A small contrastive image-text model, trained from scratch.
Model: 22.9M parameters, 64-pixel images, encoder arch wide_resnet, encoder norm batchnorm, encoder activation relu, encoder depths [2, 2, 2], encoder widths [96, 160, 288], text encoder width 384, text encoder layers 8, text encoder norm layernorm, text encoder activation gelu.
Training: adamw at rate 0.00063, 8700 steps.
Data: trained on cartoon faces, 50862 training examples.
Rows from block 4 of the text encoder of a small contrastive image-text model, named by matrix and row number. Rows with one number belong to one neuron. Each number is 128 + 32 x the weight over its row's rms, rounded and kept within 0 to 255. All counts start at 0.
After each neuron's rows are labels from the 100 texts, of 14976, where the neuron reaches its highest value: "fires on" is the input token at the peak. Only what is clearly more common there than usual is listed. The data: cartoon faces. In brackets: how many of the 100, against the usual share in percent.
# fc1: MLP up (text_encoder.blocks.4.mlp.fc1.weight, 2304x384), inputs 128-191
# fc2: MLP down (text_encoder.blocks.4.mlp.fc2.weight, 384x2304, transposed), outputs 128-191

fc1.447 [ 97  79 148 107 103 136 149 116  86 192  79 172  96  97 140 180 142 146 115  98  84 159 168  95 140 122 153 150  83 151 138 119 151 127 119 134 118 178 218 130  84 120  86 189 108 143 158 109 156 104 211 174 128 107 131 111 169 165 186 157 142  79 101 173]
fc2.447 [185  64 141 109  86 153 120 175 170 127 187  85 118 126 168 124 132 112 102 115 146 158 100 106 116 109  90  92 129 155 104 149 107 111 119 106 144 112 127 109 127  46  79 151 142 121 136 127 184  96 134  85 139 126  97  99 146 122 169 155 105 126 103 149]
fires on: "f" (100 vs 2.1)

fc1.763 [130 150 127 150 123 156 116 156  76 141 118 159  94  65 174 193 201 155 103 108 103 143  99 112 162 161 106 110 158 129 182 165 125 140 103 121 128 163 137 150 142 172 133 154 157 102 123 132 126 110 102 142 106 124  80 117 164 167 133 174 145 110 158 192]
fc2.763 [104 115 145 131 112 193 126 120  91 118 106 111 127 116 144 140 194  99 113 101 151 105 106 149 167 119  95 143 183 150 123 146 149 173 136 113 170 188 144  97 128  67 101 157  97 147 117 128 119 114 119  96 115 176 112 127 169 139 128 204 144 143  92 160]
fires on: "u" (100 vs 2.4)

fc1.587 [147 135 170 114 128 182 144 159 101 161  73 131 162 134  93 143 186 137 123 156 113  92 218 102 194 148 130 153 107 108 148 111 118 117 149 175 147 156 161 161 116 134  64 163 143 127 140 157 110 184 108 165 169  83 134  79 175 113 158  90  93 117 134 129]
fc2.587 [111 104 150 110 158 138 116 104 117 160  99 154 143 110 100 169 187 164  97 170 150  55 198 109 124 117 106 128 120 100 162 160 134 142 159 134  70 188 170 207 111 137  92 155 152 118 126 109 123 171 109 199 131 112 138  91 108  69 121 140  83 156 124 126]
fires on: " " (100 vs 17.4)

fc1.282 [156 162 134 190  87 206  83 177  77  73 118  90 105  96 137 122  92 178 174 143 101 145 140 108 129 140 164 153 148 141 100 158 127 109 112 109 135 162 105 166  95 142 169 144 199 124 108 101 151  90 183 106 154 124  91 108 165 118 132 146 110 141 111 159]
fc2.282 [ 47 149 195 118 142 164 127 124 142 121 146 101  84 155 138 146 141 155 106  48 157  94  85  94 116 112 116 106 143 160  74 122 161 159 156 137 156 132 117 127  89 132 109 126 142 107 134 134 104 136 144 153 139 134 125 152 156  85 143 167  88  91 121 152]
fires on: "f" (95 vs 2.1)

fc1.636 [ 79 128 123 136 155  79 130 124  99 158 103 122 100  93  91 121 118 128  99 105 170 151 148  65 137 152 107 122 107  88 185 100 117 113 111 112 151 105 126 140 116 187 151 174 173 112 182  78 165 145 133 156 138 101 117  79 115 142 103 113 103 122 122 169]
fc2.636 [ 93 128 120 161  91 139  94 123 136  88 120  97 129 134 138  98 155 136 164  68 164 140  98 128 112  85 210 110 130 152 124  78 138  95 129 110 108 154  60 104 153  63 114 179 134 152 171 132  94 119 152 107 137 135 153 137 125  82  97 157 153 143 138 188]
fires on: "u" (89 vs 2.4); "<end>" (11 vs 2.1)

fc1.210 [153 103 182 142 135 132 132 152  77 168 100 134 102 127 116 101 173 165  50  62 150 148 188  82 165 124 110 180 157  87 134 174 114 112  99 180 154 114 131 151 124 115  70 135 122 138 141 168 100 170 151 115 167 126 115  68  93  87 151 121 155 123 181 105]
fc2.210 [ 72 145  80 138 139 108 137 186 153 153 124  67 155 136 106 153 167 108 152  99 155 147  85 155 142 127 108 101 133 146 102 127  68 151  50 103  91 150 125 184 122 119 104 107 133 182 156  90 143 101 160 146 174 154 139 181 137  84 133 150 141 128 129 152]
fires on: "f" (67 vs 2.1); "l" (33 vs 3.9)

fc1.285 [120 157 140 176 154 179 102 153  84 130  78 155 149  85 146 140 133 177  69 121 110 107 200  94 139 168 133 160  96  46 184 112 145 181 149 143 104 164 176 160 142 172 121 127 156 112 146 101 124 175 174 174 188  87 115  92 161 116 156  78 150 168 179 144]
fc2.285 [121 134 102 114 138 127 125  94 107 161  56  89 149  91 105 167 189 164 125 158 156  47 210 106 163 109  98 100 109 133 176 164 167 177 161 138 134 174 149 179  93 171  74 149 102 117 140 129 128 132  99 159 116  77 121  87 146  94 102 158  89 165 116  92]
fires on: " " (100 vs 17.4)

fc1.182 [128  88 189 122 174 160 114 137  84 194  73 136 135 124  94 192 112 174 144 121  98 157 142 147 137 133 204  90 108 121 110 154 113 100 137 234  98 138 140 130 156 158 107 172 113  89 142 107 172 178 172 164  96 124 167 113 102 155 133 170 138 130 174 157]
fc2.182 [117 107  93 110  84  82 144 153 151 107 188 135 152 148 149  73  92  91 135 112 159 125 118 112 135 114  72 140  94 154 135 121 118  97  99  84 121 120 114 114 160 109 165  86 126 167 129 122 102 117  73 104 137 144 108 100 110 158 148 108 107 140  94 123]
fires on: "c" (100 vs 2.9)

fc1.354 [ 85 115 130 137  78 171 108 170  92 132 125 140 162 118 169 122 125 135 115 134  82 116 105 113 185 150  87 142 119  73 106 139 147 207 123 144  84 112 187 109 134 119 142 135 104 105 132  91 107 124 103 146 144 171 132 139 112 182 165 131 123 123  80 207]
fc2.354 [183  82 152 115  98 152 152  84 140 122 132 101 143  99 135 100 180 152  80 120 172 111 115 150 154 138 124 110 100 129  85 159 170 182  60 112 168 100 136  89  95  80 113 133 118 154 114 110 140 101 133 128 126 127 116 170 153 106 137 176 169 155 103 143]
fires on: "u" (82 vs 2.4); "<end>" (10 vs 2.1)

fc1.528 [178 153 125  98 145  93 119  70 142 121 146 164  55 140  97  93  99 142 125 126 104 168 163 104 122 115 179 140 141 134  84 150 155 154 127 163 104  94 169 150  73 149 153 118 116 138 120 136 151 114 129 126 181 124 151 134 110 102 150 115 133 154 183 117]
fc2.528 [161  94 163 117 103 132 132 121 164 123 176 119 160 131 141  99 139 125  99 117 134 112  78 137 185 110 105 118  92 124 100 182 148 126  88  74 158 120  93  89 146  58 108 142 109 186 164 112 141 106 166 141  95 122  57 143 152 109 126 104 139  78  84 188]
fires on: "e" (86 vs 7.7)

fc1.464 [ 76 104 163 165 133 113 165 183 119 111  96 129 106 123 105 146 134 140 158  57 122 155 144 117 114 195 183 138 128 132 134 149 161 186  93 140 121 181 177 138 125 137 151 107 144  90 171 145 179 150 171 121 106 151  97 156 117 162 181 136 159 116 181 103]
fc2.464 [120 104  67 120 131 153 151 142 145 135 153 135 120 101 203 155 123 169 177 110 181 101 167  99 127 108  96  99 181 187 100 149  83 141 168  79  97 114 148 114 147 135 134 179  83 143 109 144 165 127 202 131 137 202 132 117 142  99 144 148 171 110 130 105]
fires on: " " (100 vs 17.4)

fc1.426 [151 163 127 173 108 161 143 181 127 127 134 148 131  99 157 125 148 188  92 172 138 151 177 150 149 169  95 145 144  81 111 104 116 164 143 150 111 181 170 155 137 157 140 179 181 150 143 121 112 103 195 107 152 143  98  72 179 169 162 101 146 144 100 180]
fc2.426 [ 74 169  90  70 133 208 137 155 147 143 141  93 134 119 130 147 112  73 130  78 172  45 109 118 150 133  66  90 121 191 119 106 124 163 100  81 122 134 135 103 112 100 126 104 138 107 112 149 103  82 130  98 161 167 127 146  89 129 133 139 104 140 153 100]
fires on: "u" (96 vs 2.4)

fc1.677 [122 149 211 137 113 132 172 116  73 122  94 158 104 151 106 143 144 135 141 159  80  88 199 146 154 147 138 121 149  53 173 104 146 178 170 129 157 178 156 167 134 126  70 156 160 139 166 113 126 166 154 142 174  61 136  64 118  80 156 127  80 128 161 134]
fc2.677 [ 98 125 115 141 153 133 116  87 118 150  85 124 130 116 117 135 178 160 132 147 156  60 205 119 152 118 123 136  99 124 169 148 144 124 148 132 115 184 165 198 147 145  81 133 145 129 153 104  89 149 106 187 131 144 163  64 114  84 104 148 125 143 142 122]
fires on: " " (100 vs 17.4)

fc1.250 [150 119 172 118 107 199 140 105 120 140  94 114 125  92 209 150 158 100  51 128 124 153 152  51 146 135 142 121 120 109 167 173 153 201 138  81 119 154 181 121 144  85 129 155 165 112 175 135 155 116 122 168 109 104 131 157 178 146 178 152 164 107 126 152]
fc2.250 [169  70 129 136 106 175 149 119 128 186 130 108 140  92 148 146 170 134  88 124 173  89  54 179 149 133 128 128  73 163 100 118 131 163  98 145 131 139 100  76 110  56 118 139 100 137 156 141 109  88 141 109 127 100 129 171 153 143 124 155 189  97  93 156]
fires on: "f" (79 vs 2.1); "t" (16 vs 3.9)

fc1.624 [115  81 155  81  72 136 155 142 183 135 139 129  96 124 111  69 118 132 129 149 167 160  70 103 156 127 182 177  91 120 166 143 149 139  85  96 155 136 194 151 147 102 185 157 175 100 132 172 149 109 115 167 151 133 126 108 103 160 139 144 145 120 105 183]
fc2.624 [162  83 176 134  61 160 138 166 158 133  98 129 182 134 109  55 157 127 113  99 202 100  61 131 187 133 144  87 126 127 104 151 131 125  90 116 100 140 166 109 144 131 155 160 164 133 137 148 162 139 103 119 101 116 110 151 140 124  93  88 136 100 112 181]
fires on: "f" (100 vs 2.1)

fc1.708 [ 86 129 131 112  95  96 191 205  78 178 108 120 108 122 140 135 162 171 119 146 127 174 150  97 179 154 162 137  96 125 179 174 169 159  80 164 186 166 182 151  93 156 142 127 142  92 201 133 182 153 173 122 104  95 148 125  95  98  87 122  96 108 119 127]
fc2.708 [115 102 171 148  86 166 150 194  98 171 120 135 152 122 124 113 192 125  81 133 235 127  60 110 160 129 126  91 100 132  95  65 124 149  96 149 119 167 140 136 134 126 113 149 139  88 179 163 145 110 103 118 138  74 170 153 167 140  99 100 116  81 137 166]
fires on: "f" (100 vs 2.1)

fc1.414 [123 104 134 118  97 175  77 126 125 176 149 132 116  53 153 170 169 128  99  74 142 171 120 108 184 170 136 156 165 106 145 159 151 171 124 101 118 160 197 167 114 126 132 113 131 140 160 129 153 166 124 147  85 160  74 144 149 128 121 170 168 143 117 217]
fc2.414 [135  84 195 101  87 147 152 132 120 172 131  91 141  76 116 142 166 152  54 130 171  84  46 169 169 151 133 141 134 106  65 197 141 181 125 141 127 158 116 128 111  46  95 180  88 131 134  68 172  90 131 137 108 126 119 160 190 155 135 174 163 131  74 178]
fires on: "u" (100 vs 2.4)

fc1.79 [ 78 114 116 150  97 165 115 160  98 167 127 127 116  83 124 166 147 134  87  94 101 177 143 110 155 159 156 147 146  93 145 137 161 147 114 150 126 122 155 165 131 128  89 135  91 115 152 132 167 152 123 158  72 157 121 136 193 138 171 190 166 100  89 209]
fc2.79 [155  80 168  92 128 161 151 135 126 161 128  89 150  79 140 130 180 145  65 109 188 117  79 158 173 148 147 124 139 128  71 169 145 175 105 159 135 141 116 119 122  39 100 169  88 112 139  78 159  86 127 133 110 107  84 160 143 162 144 185 172 134 109 165]
fires on: "u" (100 vs 2.4)

fc1.625 [130 105 119 163 103 160 127 193 178  96  96 187 104  88 157 147 153 184 138 115  59 119 167 104 127 194 153  84 167 138 117 121 154 145 113 173 132 171 130 137 103 122 118 122 116 139 170 187 148 139 136 145 158 148 163  65 122  73 111 133 136  99 135 183]
fc2.625 [ 80 110 116 116 109 103 117 179  89 120  91 133 145 151 134 140 150  89 158 111 122 121 135  53 118 111 159  46 159 143 151 153 145 127 191  80 143 160 164 136 125 135 111 148 115 119  92 108 157 126 178 120  73 166  66 168 106 118  96 148 114  96 106 139]
fires on: "u" (73 vs 2.4); "m" (7 vs 0.4); "w" (7 vs 3)

fc1.155 [122 138  78 152 126 200  89  93  73  56  91 212 107 149 190 150 142 114 169  82 150 121 134 113 154 112  94 144 174 100 146 124 163 148  90 130 167 130 121 134 177 179 155 111 124 129  44 156 136 127 151  61 143 124 135 169 151 103 116 123 184  69 143  98]
fc2.155 [ 23 119 115 150 146 156  92 131 110  82  93 134  70 194 132 116  76 123 195  79 185 119 137  57 156 149 109 128 177 202 121  97  78  99 141 106 130  86 158 121 128 150 123 154 138  53  49 199  99 154 168 110 125 165 142 116 122 124 104 156 160 133 125 122]
fires on: " " (100 vs 17.4)

fc1.283 [114 147 160 142  66 190  65 129 118 126  95  83 137 128 146 143 121 167 141  88 127 156 112 111 157 144 119 161 128  78 139 165 109 116 102 187 155 152 142 184 119 163 150 218 155 108 105  94 193 125 145 128 106 201  95 128 190 170 112 123 168 123 174 124]
fc2.283 [133  88 157  95  71  96 161 153 183 120 171 142 159 105 167 134 117 133 130 106 139 157 114 131 129 137 120 105 118 138 110 116 112 124 132 135 102 152 133 129 149 136 127  87 132 127  93 120 177 164  82 144  94 136 160 131 169  90 159 121  58 136 122 105]
fires on: "c" (100 vs 2.9)